python train.py --train_examples=26041 --n_mels=64 --norm="batchnorm" --pixel_unshuffle=2 --blocks_per_level=3 --beta2=0.999 --eps=1e-08 --precondition_frequency=16 --merge_dims=false --batch_size=64 --lr_schedule="poly" --final_lr_fraction=0.05
Rows from block 4, named by matrix and row number. Each number is 128 + 24 x the weight over its row's rms, rounded and kept within 0 to 255. All counts start at 0. Numbers have three digits each. After the name is the row's rms in percent of the matrix's.
# conv: 3x3 conv (model.enc.1.1.conv.weight, 128x128x3x3), inputs 75-89, a 3x3 kernel for each
conv.6 096:113143129158153116160144103141081153143087149135102153184048103137132121074137114146098126160104101161115125123115154144148114139149149114141112163155161113112142128099149137168134145142132101128139107137148168147125117109119075102136102179140135139133155092099101121121117138108165144144163119166138130146117124122075084162124157137117126105146119130106131144162116131118145152105125125147154127130110097
conv.7 092:133168161110121121077101111068117145104103145077129093143144115155122136145055196128103132124126130112130160178144115146138117148153192140110081092113127105119127100096118116197162137116145148100132148104116132147103139124168133179084134117100143142104103132113113154158106149190107111140128111139124127138147115145106130117110153136130144135138110174142127104121119135094134144089167153146142115115095150
conv.8 087:099152127149132140149120136182115135107152138124091080098123142091125147150157088118158162138125112105104170107161158154109136116115089138156138179139055087088094101101083159125109112119144085092155124075119096133140125178143134122134151165130112108137102130139117160129098116125130145114113079127136130189087089125115058068138131160138128110117119152132143147101120103117133124156127120123169171083165126
conv.9 112:115119166142128150107116122185145095099094114097161112143070123103125111107122137091076143097109150156126138126108143107140159100145157097149133118128082142127124166150111142140172131084117108144129114112137117097116125123099127111111158134110102146145076173163162129119060157133129187116137071134076101138085147108110172114112109106114128091111133140205115092110136136112168110128137130150124095128135100
conv.10 075:114149110092113132167113141131131127157120145148159092065086142094141122177117116143123133080120156125164176166142116085128148151128139111158146126118076153108137127123093116096156106124107146121129125140112158166122135107102165117141144096121159161131134130110104144131106101134106134133100129129133141106153133102112165126135106141091127151114143100117117124058135134134097134193151093138136100132126096
conv.11 074:147173092124125111124122123129121117112138132120123134150104095137113126147101152111160105223129088164139146172140135085114129107123122082141119115091152122132136111114141116131087116087137157136122129120105145129101120111183126149167165122135117068114141112122101140119115117131134157105132146131146113101129131111095129122133118156140125134133166123082112121143134144131138158173110148092141147195055141
conv.12 099:153158107138128153107127111089104092146091147124140138096123136146149117108150132166105100115155163127143112128101096119141134121131133130142144100110120181233134145132165133136107120112113160141144110095149084149124118161147087122185085117145100096105121124103112149120128098164127113116123175147137129112135127088140049118128121116103165118137106105121133182078083157095104087118137115131148067078174196
conv.13 091:138143132152167153126135161112073105141136068125127090170153126162153161115168128073111177131140146103133125144142134131110100104131109126146147121144129093109119141148110104123161129156100186143104133147145109090107096123118139170116160152124114113121158101106154143112133124066125133103120120165119139109105089159116128171144109128141149128141132137143119100127122134131103146176103114106133128139090097
conv.14 079:163175188153181161116145166144109065153116072121142100130111125143103154124140113135190214164124168120100115094104119116106119138103164110085116121146091102062098137115139132154142140104098114116112123097107143102109117104110143110136113136140137153136139121130155106139131086127085100146140143117099142133148114128116133156114135165154139108103135127132114136098088173143111132129171090162113123109124123
conv.15 124:135191160196155144055089077096128078145129124104144125122160150134108115105120131132184155115034096104216156116131155137114130145114119021067152160126062120110130131145126127148142140128102069094119131133105103115131125116129112124148168129090102149118115127104152122146123109135124115136185139167122116145124112136113125124082140115130128116101117125133144104105113124117111138154186112124114158131135081
conv.16 090:163131157120077128111126100104156146115090114142096133183142071159084148136109194076122149079155145156067163119113195152116108142128120083111127138134123114146106156146089090146134114092135169150074133133121122143136110159135166125101128108135126155133150110133118138136098155055125107109102154089140130132094119121137111150144118143113151113126136133094083102146102116140138109133103135153115151124118140
conv.17 116:172151116066054110145113102149158129082080179159107094073144126119095086123104118182189120141174136098084103120116160101132108127138136175077145143199122147170098125137134111122118131135112084119165103126132155100084115085125163164113141116092114152127144113127107117139105123109148119158122146150153160133117145132111107134098108120153137125112120130147152080150134160141074166173103135127170117091134150
conv.18 097:091123180160184115127125091092186171136137108144070119177113091146120103128112127114143108138098134131148145146080113104099139129117104120152120125129170156165110159177109116145140129091142127139125123113138164133120151089107103123123171102174140121121132111096118142136177117125148116116145174127129111124107124083109117114080106183115150119135088075104102120150110114151121112095180142107120106140128157
conv.19 089:095139124123107135220168163123087110123138112116155093078101142098152063095140106128135125174134125155115130119111117129100147144153094121093122081113141103142107141113141139173134127126115134169138131141133185148099145110089123110140109097114062125131079128104137140095106132128141105150126109108109096089122152117130117126134122104091107135119133113088116097145150130136121150140105113146156172130140082
conv.20 077:134118139110122156147135107148150079152139160138096121124123142150125137112137153161089114125090141142122099154144105145115112100107153171143087142108129128140140132149104151143103127119144124132134075149154131131114123114116124115118100125099152096144103166138129154145137108142150131130156123137114151146111133160112121101138120154134122149153138093136112099106112131127148143108104167127146117125132171
conv.21 070:147124194060142142134161122111152175147131104099128147125130110123127146138137106101152148128148145177144149156145141149121110139165107135155136158145124156143141100139086118075147141145136152137109108122103120155117181095130102126161132118089144143135109132138124098157094104143149137134135123104111128114138138142127104111148123103115147153164170120106112105158131166075169105185150100116103139149193142
conv.22 094:130100129109137143129106110149141196114118127157133120118153116115174143124131088097112124129108134108131118176109117125156170123124141138159091109095134099119177112078107129137105149139144095120201111138169082125098104113142186163132159103166117122083100147122136085099149133135109123124147172133121140157132122130127121128110089124080151138125122144172179176102154125109098090089125113136138140138108140
conv.23 134:161087105169135077116137119170023196158022180093134166109145162151139145162130125168070095155105096147162088128108112133138135125144160065153171095133140075152143115162122135125122141115119128136117148142115156138095139149124148087166149108136095120164137096138133159119130150134143130130137133134142116115146137100142162133171088115131129141137125109125099133088126177076125203084104150093142138109105170
conv.24 099:137136124115125141126104142101118112139103118086056167124050141144106095147105117115148197107124144102132154133144092086125133144099081127102071133097116141144117128132130116155120116108141139112112115142148143136151138109114097142117120114106113094147117133144137126168124098156126109146121113113156144117159135145132147153105142100124118142116097128130081187147133118084142177134079164123114104110121112
conv.25 094:120095155092110120151154123144141111108134129092177159103144125077155146056132150151171118139169117108140170135122156124149142154148109126116074143118110156140109120130104122136108161115108142151193125150134091123149137115148114084147120061119120157108141110115143155119122135165147147142151162112122151101140117112140137143114111117129121114086168133169147150154080110100170136071047142110165128100180151
conv.26 074:116132122142142128133131158104130123165148170103110090084115132129087133161103142163152127148126107132123171140129139153117142153110143067168112160117124115100106119146175118130128102153152158152099143123134145110121114135084129137125106116131165095144120115152116178118132099155107118090142133136140078122113117153099134100117142129124124129132155152114106094110121155179131137102114119159104145109109124
conv.27 113:139163139115094124142107098102099088104094130143191146134116108111127147147146123114090095167173121166149196140142140148131120130108138121109107103077067048087113109144107115132118127117149097119158140088121149134095109160190112103132131112125120106125112130129130152113123137174137099123132109119117131133111116114120113165141128127138156112134121114138130115080082115157158143141157124137109134084129107
conv.28 087:130127135162161185107100129116075080134096097107129143056200084109132082155122083124138093085153145141117167131108118134129154101136113122169091156135129123106082111125124114130120106131115108126117147189133147126108084110137171074139164174091116166141149104124121116131110114130146148138108142147122098078120122118092138157141136158104125134129143151146133140122141129126140075084131086094094158148084099
conv.29 122:094136136121134142064182136143178117164176083085126109144090065130068151134122128087230153158099101097106145129126105118115169160110139118106132103143156146150115136123139129159121118138126082100143130134121130104124142114121108187161167094126172123069133102144099127134136147103147101187118082156128168125140113152128099128113121138121122117115143130152142114180091137096105143112105100088139180177136055
conv.30 087:155164120178185139125115124111137183160127140096141127125065099170147147110141166158132089176118131098125167120131151125139134155126106140143071087125161146120111143152144112120102137116151110138178097117126114132106107112129141086152169113094087136142174104115122136143106076073105112129089158117121146135126137135147135108121150137137115136105115157164164092138153124105117135146149155137142119126171115
conv.31 089:138133119098114098097130121133108064149145132122106099150077169167125127134134117158195119112148132120120178134107117138120123156135135153162113134190154126137175099114085119122110110101135128133090142118102093092110169104120142126141151141177111120107134156110133140107104125114101112162104097134106148110112111113092092122105141137098135123069142162140146131131148120108126164124074135100131127119117107
conv.32 095:169168129067111138183128123146123145079114096144078109134127162138126112079073124122112112182171116088128137143111127127124104126150126134149136105087137111151103087127139130142083122107108096130160141130148161146101111088077095103107101087128112129132108101166093132130134145125110100149086128087161138144162128098110094114118130110157169138128089136118087148113078120157142138137102181175140064101164151
conv.33 108:124124096152135128121129103139111066141122110163100113181088070129174108202162086170148174125107118086132091120146127132127139131130114098121156133134118144100110109125139111120151115131120116108125138104099142139126197146109133167150135210140143136125124113148104153122081121100133107138177123124097152149122142141160131119119129099144122123110144128162052117140097138146109123104132088109087135171088148
conv.34 119:122105173114148183149128098133129100136129095131120119159056086150076114149099101133121174152123165124142166126129102108123130135141090138151085105129121117147126116120145132139135138139128161121102128130097125109112198174063099130132139129156079149149142133132110142132137178114133167116121132106108128120114121144110113128145111110130131108111114140156172102150137113152100071089114159110093161142107153
conv.35 077:168156109127156146104142140126134110128127134143125155140101134098149112156117096158135110115106115121141094129107122151086133128138145124175131137143100111094150117138113141091134098148152139155121133125141156117064083153107143140194148099142162152135122133146091129130135105106142107136069168144134097116132099111111128108138103144109154124164101120132121197083135139112124112161086112086138146082131120
conv.36 108:103114125164166131152151150100144086178147128096117121167113124125128118119116075141225150130087090117146148127142135151113121119127138133106109099101096082089129095129131156127100139137123152126148143179117108147153112074119124162212097125115146191071133121127098154121136121164119136125172145167142113086117123148152110154117182130144097133136118154104085124136126131131143116139129115113144155208197108
conv.37 111:137135184131141129116103113145108173146105103110146101110151133179077147136116096129136088137138170140097188107150136107120136178119101118097112152111106134159122145158113132131135093094117124119188122139101121089093125162120173129133138080116135153097131145136100100120125129147118130127092121142151123123122116165119098153135128100117121111130109116135144176121106131130099113127082123120110098127121116
conv.38 109:147116118141120172112106115103139121103135129119137141091102134138126138137110141181074146149112116147131102139119127139144146109120119109176122123080132114062126127139111146139148111110146093111134136142139166082109100167128130142138168127171133131164132124137115154123107144127094135180126074140160093163141138141096152114150107121143123136124122119166193067098204144096112180129128077100125091126101181
conv.39 116:150156156103118128133076118137078151122113131134171076107134135107105136144108126223175118081137207127152099145130140141118091139128084110076110156093106093131125109106158131161107121126136126156129145140127116120122092103100124168169130080149155133107136143141121112152086131161111106114130110137133121117141131081126154114127181125115134128129105104111159146072113159149072093146111133134138110124107117
conv.40 101:164133148125135152101106097131098087136134109139092130112073177107122128134134156154084140107119126133080112134156089151126128133114175150068082080110119099114148092149126156139123130120104071104123158148108134147127113126199207116101155125125117128122152140103092132129127098125164144141129172126139094122145107102127150115118121148127150102091121136095101117085109114090159133151121081115113148110098141
conv.41 080:146115138166158106123144141116122159101111154124108156100069143132108109151144142155086098115136132146154129127117116127114113092154083168106126086107160133183134148181159151148118116129092129124126132135136150140120122094126107113135139146136124119113093107144148115143121061133169096108152125089142103064111097089133135114151168095120124127137137135121113131132089128143167144132150102123123084098109154
conv.42 095:135076098087149143089128156114096136107072136110117090079197138130185149092234121104084107107133124122115111145119132131133121134101160172169097090087154144131121099154100124150105112116126124129129102115095132117100125113080145150133112137073089119185127090149094126145099121118163129133117125116162085100115090134167142151189148135136151145154143156114121152121111140103093140114107107097115081119139097
conv.43 077:147105158116095092117136072126100123134131147128114094154138184137103128148100156107164133096132095146117126118142137125091116115108106113172184136113136095067154120151154134153118113146152126101144152139152127113130165100090118119101144139136151097093158146134162114124106150131106183156110131124177146081140140108098142168135095150164132108128169113167105112131125162111127147133134147154173124133092099
conv.44 098:132104066133106118123125144148125144135116159122124096173112119135090092103126124076114177106123171179123101125132124139139135125127145106093131092090139102131135134146127097108096105118130149175116106161175118106096120096093117118148141122123149125099126094107131107113140167117140105154118112122132138127130136112159149109141114145112092135124129116160141094162146133147153120126090114090100133183129114
conv.45 114:139166136105146129104039107089159189103120078141091127113138118152146116114169140152168131143107127090073196127156112131094138151137120152145138137166122082176156095108118131118140127153100111125104138120138132117097146142219128112118104126159117130121132095120148117134124121118117132125148132149138112121163107097143089099124134163123145117112176123095142159148097076117047124073088097153143103117145143
conv.46 104:182120171114152117112167144126193085110114067151121158106136128136106119115109091144150123106127149097143194124105119155139116099108125139163087158166107098100117133147162128132150159115115085085087135096092130130117132124106119151129160167129111123133112134103107127128133110116156072125115079116133102140134118135144128164150091132132147152107146159205162109138152138133204148101119138103129140151143085
conv.47 128:123126125139104126137138099116146192133139132149161144102178113133134116138109152135112113161110130143121134147094120117135126101111119098129128092124102166075098109133170135148121124124133161104112157125132118157114122134106119098113103148124145099122130109124137127132182096150136135122088153126158131107139155103110135150158126117102145127120109143153194143124120153131132102071169170123134103145141067
conv.48 118:116127104093059058109130149118147156057074116114106099119105113152114081154127118099108146101142107140154155137122127131124140124136110135117126097118161114102125112148124134127141129138105089109109156103098101124125109151155204135084141117119091122146130120139166143090114154109193160100124125148103111123136160116121099109138116102141149117120094138105127134159167127091123124124105136096097125149118115
conv.49 102:101120106069071155107095138158158141135139116099147131125166113118134109157107109139127097139130123083088176169144114118117137064134123119118118132133138106154109146153106146131092111107139134155104138140153141147140174163122141087109132135107140107144098105113095130115121120114165142066233108107091157130137101108122096121129122105131134129099153148137132105134100080117127103154129126153115132115126140
conv.50 119:093125077155175162156139124155140043131131065082140184085088130103104145208117156123233150159043119107102107139119131105145109122123113144108146154155085088124183131114125122128123126125110127132137149140076121122140111090115088118156141124107155179140149134147117134116120152108112140118120106139134139085096123129131180125120107121125103112090122112115094108122092097135141124121155101088090140144105149
conv.51 142:126124135105127134138140105105190127122173123135075129163099120112136143052163166116178075133134096121117130110119106129119150144135153092122128128088129156097132133113130123128142121151098106124117123135102129117128123104113145087131104186132104107117120077158140122124100152123134137130134090104155109108115152132108122084143107114140128109116139152139122092128165117089146135107142133152141103127168134
conv.52 087:133118145130147125151183141135111118067123171109123115168135137132144114126166104154090147117130103092123122119117105136113156118114167122131134102108138093152118152128105080137129123107126128130095139121134138094113102126123153134166130099129135122103140118134127131132140155107092116149140159149108081154109109130135133126130103149123122117104101112147123121149153136131093102128124133135110160157112107
conv.53 124:100141150099161137146122141144092146153114137085111159135059142123114146148063165176091086113120094088198116103128135121112166118107134135131132143095133121091148115161115136158131131122110109114142120126139160112111122100115147071131162077131125144122128130135118152134132150117113153156090110135134130101138109139122122132129105117119149121102139128079212127066142202091120164138143144129110129110143134
conv.54 090:081108123153117109153143088106108102106110135111108100048159151109119117141141113127109141105099145119108112101103132121101137112121106147086115111108132110127142101168117085123125150100140141140169132119114152087079098147196133144133181123150137117107120126122108137145154123140134115132081131136114119081118142108141149117079130143110136143135126117142162095137108097117124121157106053103104116183132118
conv.55 069:095175194126122118108124133152114120105184132140102131152097123149116104117101158112112143163143084120155124139149086117127153082121169140114129134143166094106127179148120096123126099096119101105102151113128132113145136133124108134144129129137141124093130102127129099146141122098125106119115144125128151135105132141088114117119143142123127145151102151135140125108110143160082133143168135102151176165056125
conv.56 088:089148123137160139142163151101106121090123163125148120087170126134135145149131123155135082102118116088130125138153105119146141147125150159110163132166131106163145123149150146151082112144180135155151151142104144122107083110174112074101136138133173112100143141116117143134117100116108066136148110099104096157167110120123129114107143135112132125131156148123112083131170137160211099136077099085054114143144133
conv.57 110:133133147117070155157177122195106098047141161197129067120143137165119070121124109082078147207207068061106162117143137113118120132127120107119138095171125142134115140165166118147169112082127145155149140125099152110116198186128093056116104183120153140116099147146166124109117141143118121142112136149141112107123137127066158140090124097138135136147129126174091116060146126157134114093125129174081084078150181
conv.58 120:155149113124143145101080186095134130154118127126169141093088173149139121198150052125106189108146160073124131092173155139152112153107124123152108123125137167120126113144094154120139157106124119083164091133118127147100162114171132099139161133090160164132140158097118158114098159120130136136137147148098117149117104136136114140165091111135130109133109162118164165092156118172143071116091114125096113144157130
conv.59 103:116119107093141127162147164085141112091102123091110130145104118130142152131140204142195080127167164173135135131119142105123138138088064050105118127133171149179121145106122144147117109134111136138131131137105138141115148147218120088138128117146129124140145138098114114131161110136121147121132130118136147140134148118139168134124154106150136143103089114099193131118144115093147110108126114096103134122114184
conv.60 076:112140145150095131207209137116126128153117131107124124148163111128127129139094146177184167187145093127101125136123116132125111128139116182185117145161114093109110080117132148096110166139135061135134122121113122098137088104108091164094089122079171146111138134133119137172140104137097098139120089120122103085143125128048128132109111121122114121139157099106124122120101122154121141145145129136118106107112095
conv.61 090:155162100110118171138121141106076127170137121167137081067136122107127140130107147123140131070161143217129118146151122125162117174093151144135117135156106147150121115120128100127129116136113176112100131130139100149126182207063192173140101127186112108163137100115137107164112127171112141149138121121155149148160121140124134114169146114125167109138113165105074115109130133134127140128095093144110113135128069
conv.62 091:124174161182174101119113159144144093147134115139086207131094118100134178119122145129156162135149103175078152137131114120139091124076131132155167161101110107115084129147108131116129119120130120105126118135121115121114135078127148135107135136126125117121103119125160122120104147135137114128125091091129118121121125117135105145129157127141134088126091121151105137162083136136161140113139122144142113120169094
conv.63 139:138097106122117129145131153089120158158120105170088128110120124138118132170080143172112097153125092146108101121119119137143112168112113090128120113125135099143150119116142128134136120122136131113131118148131147135107142162088090140133067150139102151114137117109128140121126129137160146130104141114137119111156133133152123150143137115142130131120140134079179164111166130139115120096107137099099149117134118
conv.64 093:126145137166129130123150131123064123179121116129114125086092108116105119104166134158094134146107145147127117136152117102153166109079081122118112102150137150190039148151114123158133141128094098118119146134089139138128165090124146075126165106108119197127099119148163128119150121148108115133097139135155138114117151149107107136127142130100116157089121159109096096122108112067107189122117094098152113185177137
conv.65 100:123133149090110116143133105137113103119135109113170105069191155066150164054167156164139136123172085195160077120111168143117158149159107171116189164103177141095102140162141159144109130160153137180165145124125135099137094073062122107114076123164103118163128122156100126180169143158158148155140118122154118098127147108133138112143139166167128119147113122130094108150143109118093128112111115136131131077140118
conv.66 083:147110110114055053118165105160138095101120144122102103152064140157122105167075087112115116117133125148110119142106139100093150132122122179142089095080165068142114125131139118114116114151122126083119108129130130153162151113120130124135143164153140071103122105132092123148133110134139143125126148175137149148108134120087070111103127122149124162119160152157152120131111154142111131114076149110079101073083110
conv.67 075:081095118157147143095139136120066151140137132107143140103117149109090129111141132143166131136143156103160150136104154083115139139136144148147134101129115143141121127133134153100110125112137108107121115102157118120117114120128113145161106119114147142114107132149122128102091115071089085066110085142154170161127157149134117152130119143146119090102141134119134118136129125116098099138141148146127160154137137
conv.68 115:121168149114144182138095136126179047150148114125121140104210064110133109157094134141140138117116174103106178116110111139138116137132147147101120155136107124127089127147138145139128139112132096168137120127129120103150095183097138148083172111089180100079139120148127167138170134111147150094138182115113154136154145112160152108164173123112126112112128132162107096146139094130157117127127101151135100137139116
conv.69 089:121155129151142136077099100117122125162127119148098162126089135108154104082096136147116140104168128132167115101124100121106112138141134103150121138119131177129123136123132155154119152115096103110086098110094139140124120105115147138100122179132131129134110149136142159135091135103097081139128123084096083136157130172114138143104132154116141131174092131092095146123136155167123131148137077101103119132109133
conv.70 132:066112114142122123101157162153054127144120138133119122207176061150124104101075142107133150084132113160098116118151125126138143124149154076124148103143128131114106121103155154129109120148155133165073135141099153121094255203031153153123128056110086079136151148083151158100135107161147121147122116095104139133146125113122103115091131135092144131107122140127088165138112152147129114123122135098151173130123144
conv.71 109:105091116137100119103123153149175095115204126159128140077082155128126107195110081063181185103164166125165202113141136096125106134120134122130110104122101133140155106134129108147163146116135105115152120128110143118147119142124167115081127136141140134133122105128129152128122148099109140128169112151115132140122133124084101136128082159096145130133140164176125129130131120135134115109137053108129114128065189
conv.72 101:100123099120133129132132125145146165144097155114139155089088164076101140084135123166123055134127078163094167134108105128133160150130121098138150139148144126134091159110150137139126131125102104114100205138128150135141181085164154161136154152115105174141129170122144142108160171102134128111121147144116121120116167103117138130111111111123133132126117117170161137141137134113151126080162167117129102114138136
conv.73 101:137124134155083063124106105126123165101117174170154122054093128095121151144167117151119131055105144155145141098122146170121076142134130141149105118128117129091165138143131126149121125122159075117131124120090130107141108121158104135143190157121091150150118133121128138135134097121147107079117086148117090133096126132131139137138109135109139134146123163112168124105130124149117107173137100106110147112091115
conv.74 094:153114073174134134126089157091093097134135085169142128137102109121086122107099105168133165152141115132124136148123166159148135170096131111125111086102109122043111141146170108112136119144125154141136159131111138136125122118091182133093141129092157090107142126108108110150086120160130133181159108146117147135137121146096134117108144131146109148123106145120104103120153079106118116137089108110074122152162143
conv.75 074:120123159121111131107138100099124135146124126138123107130127130090130121146110160172135152113153113129106145129109127143141143125165132128107126111162144170140125115125125146141125139111107125091119120141140148120120142124130122159162121157162154131120149145111126139117152137079133183136140116111116124071127111091107066082126146166137134141137129116139152126096138094099163097094115122114075141144099073
conv.76 093:147166111137161091067154091118111083130130135125116121119118096076114112127074101174159099127134152083121094101159139156127138149124126163095152121079112167107113128118134147131148111092135128090146132112128157123128072128129124135119193105108141144097120124149143144135136085130133109136103106115105114137126105119107113094109172138122138137136137134150107137139124079110110125105118080116135112124140149
conv.77 144:153103121096106131102127178083081158123116136148150110090132144131118134150056128170129131113194146122167156149116102151100132138122112107105158125126139147160117101104123111145109135123116114153164111093128119132094159144133154109115155116089142109145139147086116152122130128156117106146099155142103134130122145137140123131159147122107165124131119122104098125096127141078137128168077114121142142076189136
conv.78 109:135114105134126088166148178071076077112155165163123093163115091120148166127143151131184123130114121111113134118149143096134112134096118063086158230202105147113134164146138090156136129115104125124123139114098087133129092122162149171108105109103121128128138146112137134136118133146113087127154145096153125159087131183120116063109132105144121120132139144104090085143121142124116095120057074138142135130096085
conv.79 108:087141153136165179150148059142210092150139091130139115097096104104098151098152158165120134144126095123206149104115132132130123137129131137163132109146104162075096109107113151126109136101150121120113146106117172152137126070081104120113142135140115148133155151114144107137117181143113081114121094127134106118140107084140123115127091120105147100119130128168199145109123135159114145137210125127132128160107072
conv.80 133:144129117094140149134158139030133195178209071224124062111178115157075102115088101142203134188201126073054194096118126125131093130138130106105108142158149106179136092120110126111098113105138142097133108106135161148131137100096087093149140160106105102136106077115125123102138142107100132122120100121131109133118142158116159160144139141125120140133105123067215144183094084158044122146102125164163105128173166
conv.81 092:120145120091114180139146136089091115109118164158132128102072138127117086127168077087145175188141115148117129142117143114130140168110084158130121078126140127108115130137130122148158193128108118122112122081084182145095159105122102116095130193147126163140127116125126119141140117099137122107137125127109148153099112110135106112174143141147141142134146126094157124141132113114102156117122084147077110102143215
conv.82 090:147128131112138079115113134103149125092117124135102117120141112128103086109115117169143091133094133122112144098113128124128116165115121118134138111086147103130144117150098162108118106120110093145137141180166136163150136109095089124141093152139121118090133137095115138163130115120117096142101107130129105162129108091133131070114101139152120120161149116102083104097139154161097146165155123115138135096122110
conv.83 101:138129106111107156111116118137136117139109106134159162092086118129182121138138139167082151100128148116116095123133116121119099158115095141129145100143111135168164167135119110091129126148136124123165097104126096093101126090128097125121151121112115126144134142141134114142112112081134125118116126156137117113122143113172165117096117119119119133118125126152116115142115112094108108137160105132133109161128159
conv.84 086:185179121093122178131138137112088152082143146129145130107133146132108130142160131184128144109153139125077162128127124126124128094117131138133136116136101171116104158119144109156123144130163118109117153129101100135115152101112117141140091144114124146108110143140143129126129175107154090100147123170121119123101152069124109180148133119150120116102128120136111141132131150133190091117102133139135099171149117
conv.85 080:146174115121146118121146128135135142110123097110113121096083146172153109131124091108123059139122139139107134148158126152125129132071158163143135130158108073108132155120127119124121128148146155137159103116121114139109105110083133146146113091141099120125132129156144137122123112110123108109131139127141097075110106141120112148127142118127121142134132152093114141105110149086074139109150130133124143135095154
conv.86 071:066110112158158119122110126190155132133118165107123134132165128150158159127149184139143128140111104092130106129151123148119141145167114152177163162160129148139102116123134119120122080105123125157199150131125078101087113153148139159129143134121143119159162150119144129128142139087151150137153140100097133145116129087076133109157137125136158088128139111108129117105120114115138082125128140090116143116079108
conv.87 084:098164131148111087139130153093139115153140076106132126131121108164113142145107167109146133177116108083113128170137115128167124118130133092125156118119123128170149137095117112161087123126137180135102099129137138140084134074110098126190159128154129142134128163110113139132148083169107109156157147087101107125117130120128111122139137131138148135111119137168132141131121127109131133166115119135103123082150179
conv.88 085:094127097136096111112091154114117148106173164168153147093129139138106101154147125183155096095105157110106155121117094105114148130079123167085144134129110073082125113115132125128108144132134145164144136126136107146108111139155153135127158112088144095086098139148125123132137159161147158125124130131126163141127105098149152121127131119140129119097132100163121044140116123084115148165129072157126128121084144
conv.89 111:096118154117164124178141145165123081151147080146135109182115068141129085091140135099134092105109113133127164148149109144134146121127122097118109127133154098174141114122142126113135156121099164186115149151147142133141123043173116113131112145142104108108125093110130106116139145117152157090102148120114173127172169116121140170110160143128138145140120113157050125166090050146172117101132156141130158148134114
conv.90 092:119128143149117129093100129107118145151136144101124126057134151111157129104150095149113079043095138148167145138102141129107101143126112113110102134123101148156159119126113157152138099111134106110100129122117119154151122108133084075085185117079103142104170162123123122125127121140114126124105104122110117131097112143115123135117154137114104119104083133153128103126107192186140149174156140123147134140145136
conv.91 087:109127100132128135103131134129093137121128113168113117141099110115122136089066148097131131146153124142105213112136158097132143129136122136176160172117117150180095164161097102096139164180131119103045073125127140105126231165130119146154101134119075142136121121111125132119141088143152120092079125171129100094153139144142082127118150149114118146132137138125111097134119111123094108120113133116095087143138082
conv.92 099:196120122170174124101113137114127128144115125160136092095251159102222179076213100114095103091127128119121118146115122136147121138126146104107119101115134136106124114158104146144101124112142150166117143131152155168157071255152095168112090149140112080110087126124082163137108116112127118146165120119117134147142105154143136114139134157109112141165097114074072132101074111152129107154069110105089132104073105
conv.93 089:121108118140120076102141146151135119121118099102084105136089109106116123112122124129127137105080090209112119105121122143121121118122104092111096133106152150117156114088104179177108121148162153176118139122152097100095102118086176088079114117152092137129119122138110141102126096114124161135120123149122094143128093121118116138142164119114127135129133114161157108109120141142140106155138099147104164078121132
conv.94 084:127112133125113122144134122116095125157163091147112087162147106124120175134139155141095135141132090185093151138110152144120107097125135158159126129113118117115136148126149108119117092113110123156089149101113139118105181119104176078138116159081096136153127116150126132139102062132130110140104155104132105109109130120140101117095145171108135143148118133149114113138139115132115126086160122088108108107138156
conv.95 083:116135133126149106118113200115150176105095160129143122121091096119106109099115096201127127119080144138129115085129136158138093111137152126130115158156098162131096130100138144149131129121157106133111141123113114145139130029111157096137193117120142113122133140100124118101103114088153177140180162149134090102094121149155138131131129142096103129169146106176160118134109102138167104119163127168115154112080144
conv.96 066:153122109114158151119130126131150119127139127126115135173082136106162143159165143076119130143100096111162100112104130114111117126147079124136192121136136121118135175151113096126159123107121093125152162161113153153150114104144117135096124140118159108106130127132081144124114149128109149104106129137111110117117111116137126119142129162130117141076095121105159184114131159119164111134143135111123113175138166
conv.97 092:128136120130155087131130155100138114158197067131132105129121112146117134189136102179152118070124061148163141107088126112058091138104119125130123117123166137084124101114125168135111129163135150092129130119154123140128140116153153107134140140123143133102181137075125139117123060074138190137133153100118159130069148116114126190125125151139103128151120093089086138136110087161135107124102098149078151115112143
conv.98 105:087148142122135146133120150098191093149125108115137158103124137112120133091139138166173082134127175163105115143126147173134142157148152122117164110144142162179136109083118117113082168189135135120108099119111122119112102121173112105121119116125145165112158135116073146140128153166146141127151102163159159130120122125130096136143142133141164142135129116166146137137148132115116151106154104162130114151120146
conv.99 116:104121116144160131123166106176110117131104150090122127161078172200102111187101125093083128081068174126198118121129131118147155123111119114155082110133117159091092159128128125147128142111115181108072136098151131101129163139093096135134128087087139141114096115147142153144116165137129186121069168149159144187107107128077104130110140118129143136157104119106152168126130142134115110110157152140116106191054090
conv.100 109:121109098141116117145127121151123179138115094116138159084173101112167118159123105092125133200092109143100126119108108119100108126123127127130153111103163132131087129131134086149150098077120129143100128094095118095091166154140118188191167145127129104117155115092132127126154176142094147145123107101146110126107141111137139116136143105120081149144163109121111156129122105108154115109115098107140162112099129
conv.101 117:136126150141122137129152089078118105201095065138108131111226056101173117126066186099114108193072105150126110112119116145087135113135136116114139098147143115129108093166136114111135121146139179170109124152137082125149135174109131198086104117187152079131153116132105127150128144135107144132082169123098124169130156148129132087141137139134138139110153127177071092140102133082121137136116117145151137126099154
conv.102 100:147100103129138112137136141128112141130083147125076125127133170134115151132112130095092137127166142149123165113161108136101118133130120108104133098134135105170089103093110112149121092146155115132111141113119155133140108103112129131080109121113145095141126135128150158104143076162147083158124124119113119142151115128134118114131129109141152139173142115044067212126117126129138163102116123120122115141103135
conv.103 085:127108156166099110125141130165130140070130192091087152122098134097181111086140140154048103122122108115093195074149136128110091143126107134154100119127141103146161124130113132113111111150093119160123148116127121104116081080162165160097150101103136174123135132146146129103121097126111077121117071146118068081144142143117160119102150102129141152143099120133122169157111178119091164106133129139134138143160145
conv.104 096:138137050170146118142169108094102094094125114127137148163104110136154070180103106094107118189128114112160108118138143121145141125126121119104087112094164128098178126153147157101129136104136151145157145136103166122103112108149131084167112073150097107156152151145149142113135117129111146137136088161114155136116102124112124135111179120130143146176133144099091146135125104121111086125131123117117105125063138
conv.105 095:171158189144150092155141176144172177099070094131132149117116147143137155162111156152158062065104165105110096127113130121124122106160122144162151123069148090131118120120117143104102119142120181164116102123135128155131121167245155145092120111097109098122123142124114137153145101117116143142135125109144139135150154095095124133138127115126139164132115115085150191144122083158113084156117161124151148147080133